python train.py --model="image captioner" --dataset="rendered roads seen from a driver's seat, with toy cars, trees and houses" --train_examples=36250 --image_size=64 --crop_scale_min=1 --horizontal_flip=false --translate=0.06 --tokenizer="word" --vocab_size=35 --encoder_arch="resnet_bottleneck" --encoder_norm="batchnorm" --encoder_activation="relu" --encoder_drop_path=0.05 --encoder_depths=[2, 2, 3, 2] --encoder_kernel_size=3 --encoder_stem="single" --encoder_avg_pool_shortcut=true --encoder_widths=[192, 288, 432, 640] --fusion="prefix" --decoder_width=128 --decoder_layers=12 --decoder_norm="layernorm" --decoder_norm_position="res_post" --decoder_activation="gelu" --decoder_mlp_ratio=4 --decoder_head_dim=64 --decoder_fused_qkv=true --decoder_bias="all" --decoder_qk_norm=false --decoder_parallel_block=false --decoder_dropout=0.1 --decoder_inner_norm=false --decoder_positions="sincos" --decoder_prefix_bidirectional=false --decoder_connector="linear" --decoder_tie_embeddings=true --init="torch_default" --residual_init="none" --optimizer="muon" --muon_scale="match_rms_adamw" --lr=0.0015 --momentum=0.95 --nesterov=false --orthogonalizer="polar_express" --adamw_lr_other_params=0.0017 --grad_clip=0.5 --steps=5400 --batch_size=128 --epochs=19.1 --lr_schedule="cosine" --final_lr_fraction=0.05 --warmup_steps=160 --weight_decay=0.3 --adamw_weight_decay_other_params=0.05
Rows from block 4 of the text decoder of a small image captioner, named by matrix and row number. Rows with one number belong to one neuron. Each number is 200 + 40 x the weight over its row's rms, rounded and kept within 0 to 999. All counts start at 0.
After each neuron's rows are labels from the 100 texts, of 14976, where the neuron reaches its highest value: "fires on" is the input token at the peak. Only what is clearly more common there than usual is listed. The data: rendered roads seen from a driver's seat, with toy cars, trees and houses. In brackets: how many of the 100.
# fc1: MLP up (decoder.blocks.4.mlp.fc1.weight, 512x128), inputs 0-127
# fc2: MLP down (decoder.blocks.4.mlp.fc2.weight, 128x512, transposed), outputs 0-127

fc1.214,178,179,158,199,168,251,262,189,224,141,253,204,204,246,219,229,212,185,219,183,187,135,151,160,168,144,132,218,170,169,164,182,183,238,105,183,207,141,184,199,206,200,178,214,237,159,182,289,168,162,195,282,202,233,282,274,167,172,209,190,218,166,143,197,215,204,269,210,244,154,239,180,182,211,238,206,268,241,170,280,197,152,171,198,149,197,238,232,191,247,179,187,227,141,291,142,150,152,189,203,194,130,152,244,230,162,224,209,161,232,195,259,181,171,216,264,233,216,155,140,209,198,194,111,129,156,237,212
fc2.214,179,191,202,123,157,222,188,214,206,175,201,235,177,186,220,162,283,144,192,242,133,156,207,229,161,172,148,187,174,192,222,237,248,199,200,209,245,135,177,231,241,216,195,223,211,204,235,258,315,166,226,243,100,218,200,233,208,192,214,182,209,223,131,126,209,165,235,253,138,123,207,178,221,236,301,190,238,292,205,235,229,286,177,187,135,216,192,237,187,174,195,164,205,187,151,191,220,222,180,220,284,110,244,212,242,176,200,184,164,202,202,256,211,168,198,182,107,226,201,221,221,215,267,196,153,182,209,261
fires on: "white" (58); "teal" (14); "purple" (11); "grey" (10)

fc1.189,174,170,197,225,211,122,203,319,258,159,214,266,193,256,137,204,199,228,158,205,198,256,216,168,275,166,196,229,210,181,176,154,165,188,235,144,259,195,198,218,220,195,129,221,165,187,222,160,202,191,174,177,127,168,169,217,180,161,181,141,269,218,183,301,258,184,235,194,178,173,171,169,268,197,205,209,229,225,213,257,219,214,230,133,169,271,187,237,160,196,175,233,291,166,186,176,287,236,169,127,179,199,251,223,140,228,220,153,254,209,153,235,193,235,163,232,207,219,213,170,283,164,230,239,141,202,206,249
fc2.189,217,230,114,192,205,191,152,167,188,197,223,129,202,264,203,236,213,158,214,173,103,191,225,242,265,220,207,229,211,199,204,239,202,176,244,199,292,162,296,206,202,156,197,223,109,178,333,197,184,192,183,197,198,219,170,152,223,185,234,188,173,198,236,263,155,188,183,168,185,185,218,192,215,233,77,207,194,189,240,177,131,202,171,196,185,161,236,151,269,114,191,265,166,152,224,198,184,195,250,241,197,205,140,228,273,125,216,214,228,223,248,172,218,229,184,178,216,213,176,153,154,258,163,206,218,205,227,267
fires on: "pink" (29); "orange" (17); "green" (8); "teal" (7)

fc1.259,185,196,158,228,180,197,161,205,233,259,231,243,201,215,201,231,230,160,156,267,169,196,187,212,223,198,220,186,250,163,177,239,233,279,211,176,146,224,212,218,183,201,271,150,176,167,249,141,168,228,279,136,244,221,153,158,211,209,132,238,270,195,258,140,197,233,182,216,214,170,151,227,191,203,235,256,216,277,193,173,167,217,225,217,148,225,87,217,228,147,141,235,221,218,261,90,191,172,190,176,245,225,193,171,215,279,186,134,236,210,176,195,253,117,184,143,221,253,241,228,180,172,169,192,138,156,138,179
fc2.259,226,208,179,186,228,150,182,175,180,204,228,228,212,172,170,281,194,143,107,170,190,201,199,194,192,234,171,237,265,245,137,164,163,146,228,106,162,220,90,240,136,235,210,214,210,191,191,178,115,186,169,176,156,204,218,189,255,218,230,182,240,190,217,134,175,173,275,275,281,159,298,178,292,172,211,200,259,218,162,248,209,215,224,143,185,210,202,218,251,160,178,211,182,142,228,159,201,198,199,185,164,222,229,189,226,246,233,198,188,210,180,213,290,170,163,204,183,242,259,171,206,256,194,146,139,147,221,236
fires on: "a" (100)

fc1.304,244,171,226,225,184,246,222,242,157,176,143,241,197,174,277,227,247,162,220,160,88,243,114,252,191,176,193,207,201,178,227,153,223,132,198,164,195,232,273,287,151,200,190,162,175,231,210,172,274,161,221,194,208,191,153,214,217,222,198,146,231,219,213,168,232,278,106,139,164,183,193,153,208,186,178,168,215,202,227,166,255,188,218,222,195,163,239,245,155,164,175,170,286,160,186,192,167,231,166,224,222,223,191,193,248,237,247,263,203,149,117,205,210,200,182,250,136,273,208,145,182,270,186,233,167,241,132,204
fc2.304,213,169,227,215,225,205,109,101,237,238,258,261,187,281,237,219,195,91,221,121,157,217,217,204,176,168,202,190,244,170,205,203,196,221,170,176,193,170,221,222,258,165,231,186,204,188,223,246,217,194,206,167,264,177,179,175,268,213,224,158,240,203,218,136,166,247,168,166,195,169,230,189,157,210,228,210,111,169,284,153,220,155,121,151,269,163,256,199,186,193,247,192,284,221,213,192,148,187,221,153,133,189,273,211,179,201,109,155,225,237,190,189,253,248,215,242,201,217,177,167,174,193,195,185,183,220,219,294
fires on: "and" (100)

fc1.43,237,188,175,207,191,223,189,251,189,104,201,262,185,147,150,202,210,189,153,153,213,192,265,242,201,150,246,107,149,158,221,253,194,153,186,264,173,234,216,222,158,194,153,242,220,277,168,137,196,203,221,183,232,195,177,236,180,228,191,171,107,185,240,186,214,181,169,235,173,247,176,224,302,170,222,204,229,148,159,238,224,263,231,229,202,170,181,244,180,266,180,250,152,173,174,154,118,165,235,200,188,213,239,142,249,222,192,243,151,155,216,119,240,196,200,214,230,141,258,191,204,217,169,148,233,287,269,224
fc2.43,182,196,272,196,199,163,211,293,105,159,128,233,162,152,214,170,202,162,191,179,121,228,164,255,229,235,278,209,161,184,240,228,225,181,234,222,275,241,209,190,193,175,201,173,168,166,208,257,194,204,289,179,144,155,207,169,243,180,249,202,178,176,213,146,253,217,222,230,259,187,252,168,175,202,150,238,215,160,159,175,181,200,231,175,249,124,174,281,195,226,136,176,183,281,186,244,246,173,208,280,216,224,225,174,176,161,179,231,184,159,171,195,152,152,178,196,216,130,212,265,170,187,188,154,173,275,239,273
fires on: "a" (99)

fc1.309,219,224,163,184,224,207,141,133,180,216,158,217,163,205,147,207,197,134,212,219,211,219,152,187,195,231,172,196,258,229,252,221,258,235,217,197,158,149,291,164,168,179,276,117,112,240,228,241,237,202,169,194,256,132,146,156,275,137,221,224,194,211,117,220,244,248,188,295,180,141,139,150,99,168,209,175,206,210,140,246,178,195,183,211,180,228,203,198,181,201,171,241,222,161,231,180,239,217,169,168,150,174,150,179,200,257,166,168,217,225,156,186,301,190,172,251,238,173,193,205,166,210,159,231,171,151,203,170
fc2.309,192,240,171,220,231,215,182,210,316,200,204,169,148,213,177,190,194,153,146,176,153,167,117,238,236,206,169,157,185,238,240,226,170,237,221,191,179,149,216,178,201,187,162,209,193,252,163,248,210,243,183,126,219,212,161,200,247,177,137,168,172,190,223,199,183,254,154,185,110,137,180,220,190,193,175,177,280,262,261,132,267,226,219,205,195,278,224,170,252,238,94,201,175,200,241,196,282,172,228,154,178,236,214,227,267,200,185,210,154,198,163,166,212,242,197,206,198,238,286,164,189,166,163,226,115,271,209,259
fires on: "pink" (34); "with" (25); "," (18); "purple" (8)

fc1.331,254,196,156,220,233,215,170,203,150,163,267,175,177,202,164,150,161,226,208,191,257,148,185,227,159,203,151,225,219,141,231,208,183,299,213,162,182,232,166,194,277,179,238,261,243,179,123,195,201,212,271,195,254,259,298,200,207,186,208,140,228,126,191,164,183,187,166,205,188,202,218,184,205,220,182,190,240,206,172,218,203,191,248,195,231,150,232,112,161,235,141,176,320,193,157,170,242,220,112,248,179,185,96,174,155,233,147,205,182,148,212,232,239,228,175,156,156,228,244,260,188,152,217,231,218,176,163,212
fc2.331,164,172,253,177,182,164,177,271,222,286,247,232,207,240,204,233,203,207,188,204,212,171,207,236,226,261,118,184,227,157,106,157,172,190,168,181,157,232,143,288,202,257,255,137,248,230,180,211,99,195,231,212,194,210,178,204,217,217,209,205,231,146,195,213,231,236,175,235,129,225,143,172,144,130,169,276,254,220,209,170,151,147,143,178,223,292,175,166,241,185,201,287,226,187,259,126,241,202,199,167,167,134,268,227,177,154,248,211,196,178,204,213,149,224,171,200,152,242,224,188,218,216,226,155,219,207,218,215
fires on: "a" (99)

fc1.28,212,121,151,206,229,186,251,161,195,149,203,223,211,207,189,205,216,145,214,178,220,174,181,235,223,168,118,152,103,140,241,201,156,185,238,254,197,205,160,180,169,165,200,215,168,192,177,260,241,92,144,143,166,179,169,135,200,215,266,137,137,280,210,173,205,207,198,217,133,166,205,214,225,230,145,171,210,233,204,227,164,189,170,265,107,221,246,224,146,113,220,266,229,206,188,248,222,253,227,233,191,168,234,237,251,180,208,169,238,110,189,145,204,259,190,190,239,186,240,217,284,178,175,203,194,219,205,164
fc2.28,158,264,266,169,192,234,228,202,239,196,211,152,190,250,106,214,187,245,242,149,250,202,182,148,163,246,218,259,156,149,261,257,263,159,188,187,193,274,157,205,189,229,189,181,168,230,289,168,195,208,176,228,231,196,142,165,266,222,153,154,197,251,143,224,196,222,210,143,238,174,130,137,164,219,196,198,196,283,246,154,217,196,140,151,163,195,176,232,222,234,162,133,237,189,151,165,136,201,195,198,224,224,185,194,257,207,111,163,154,213,220,218,228,205,252,185,144,243,219,226,177,120,196,226,208,267,209,265
fires on: "pink" (33); "blue" (25); "yellow" (14); "purple" (12)

fc1.325,293,136,217,270,219,163,169,199,175,270,242,228,212,180,199,192,239,279,181,158,215,230,175,238,204,164,185,195,222,202,277,196,192,163,233,173,146,238,267,216,281,199,217,231,142,155,152,210,282,192,193,232,181,221,203,177,148,190,154,238,146,192,222,267,209,160,161,183,175,170,213,171,211,171,277,73,216,254,212,163,208,208,224,198,211,151,270,219,174,248,147,224,260,223,173,203,197,205,259,164,152,236,155,216,193,222,187,137,168,124,219,234,137,182,110,211,214,225,208,199,163,267,164,206,240,189,172,148
fc2.325,138,178,240,198,196,220,188,171,197,200,280,225,164,193,227,201,255,245,220,193,163,198,246,295,155,210,208,202,217,207,170,263,215,163,234,234,147,256,194,181,233,174,136,140,194,179,289,148,257,202,182,167,186,153,199,158,219,180,166,90,174,199,228,303,183,190,204,217,160,210,220,196,169,128,177,239,169,155,182,135,275,157,219,209,206,255,171,243,211,243,221,162,204,204,266,158,214,148,217,185,288,177,166,211,195,217,200,162,247,171,189,129,277,122,193,229,150,262,219,146,207,181,226,247,209,182,215,273
fires on: "and" (69); "dog" (10); "an" (8)

fc1.141,189,206,172,231,178,154,217,228,182,232,157,260,271,228,186,221,152,254,212,192,177,194,180,150,233,130,211,169,222,246,298,236,195,219,223,214,203,223,150,174,216,253,277,177,171,190,197,165,186,199,226,172,218,188,224,164,218,209,156,200,231,142,239,188,179,234,198,170,226,206,230,208,313,244,137,213,156,242,109,278,182,193,263,188,194,159,227,243,145,155,250,135,202,178,149,165,249,154,190,183,201,136,181,218,214,265,180,223,173,309,248,160,268,155,206,116,159,140,184,202,201,255,247,164,199,257,227,189
fc2.141,234,223,186,255,254,213,188,185,206,208,200,280,202,156,287,189,141,171,188,171,194,209,194,273,167,133,235,169,232,134,206,156,158,172,202,190,237,145,158,247,143,254,93,172,179,240,177,170,241,168,130,238,225,153,187,185,248,236,191,240,152,230,211,246,167,275,144,228,258,228,228,236,231,189,149,173,192,247,192,246,194,192,251,167,162,269,256,265,212,194,161,194,200,217,224,206,195,234,209,178,226,190,185,173,223,217,167,283,232,215,119,130,159,255,188,156,236,166,203,187,129,224,215,188,225,217,93,188
fires on: "and" (70); "," (29)

fc1.473,247,268,283,272,193,180,229,262,220,186,212,182,144,213,175,226,215,199,202,206,175,162,167,202,195,230,93,219,238,205,187,108,155,194,219,198,180,219,235,227,222,163,241,158,159,167,218,257,153,200,160,182,190,157,206,228,155,232,115,239,288,188,176,187,217,215,173,146,256,177,161,164,235,160,207,232,216,178,223,182,232,218,227,164,223,211,229,262,232,191,157,208,285,223,180,166,203,236,148,200,158,139,193,197,276,262,138,294,280,259,198,235,273,177,237,203,204,153,191,165,154,226,215,228,292,213,212,233
fc2.473,235,128,204,168,236,218,218,166,193,257,231,211,185,200,262,182,141,246,160,160,201,148,165,201,211,196,136,143,214,190,239,202,248,223,172,213,217,197,313,203,238,201,225,208,224,199,196,181,272,199,185,184,261,227,205,170,241,176,180,180,181,173,119,297,223,153,202,217,197,205,255,135,245,184,167,216,293,194,196,229,240,229,157,244,226,233,267,234,144,233,258,217,186,204,220,237,194,157,160,249,169,172,163,217,185,173,182,189,221,138,199,230,184,173,223,213,210,129,343,109,213,155,158,159,149,201,186,273
fires on: "and" (82); "," (18)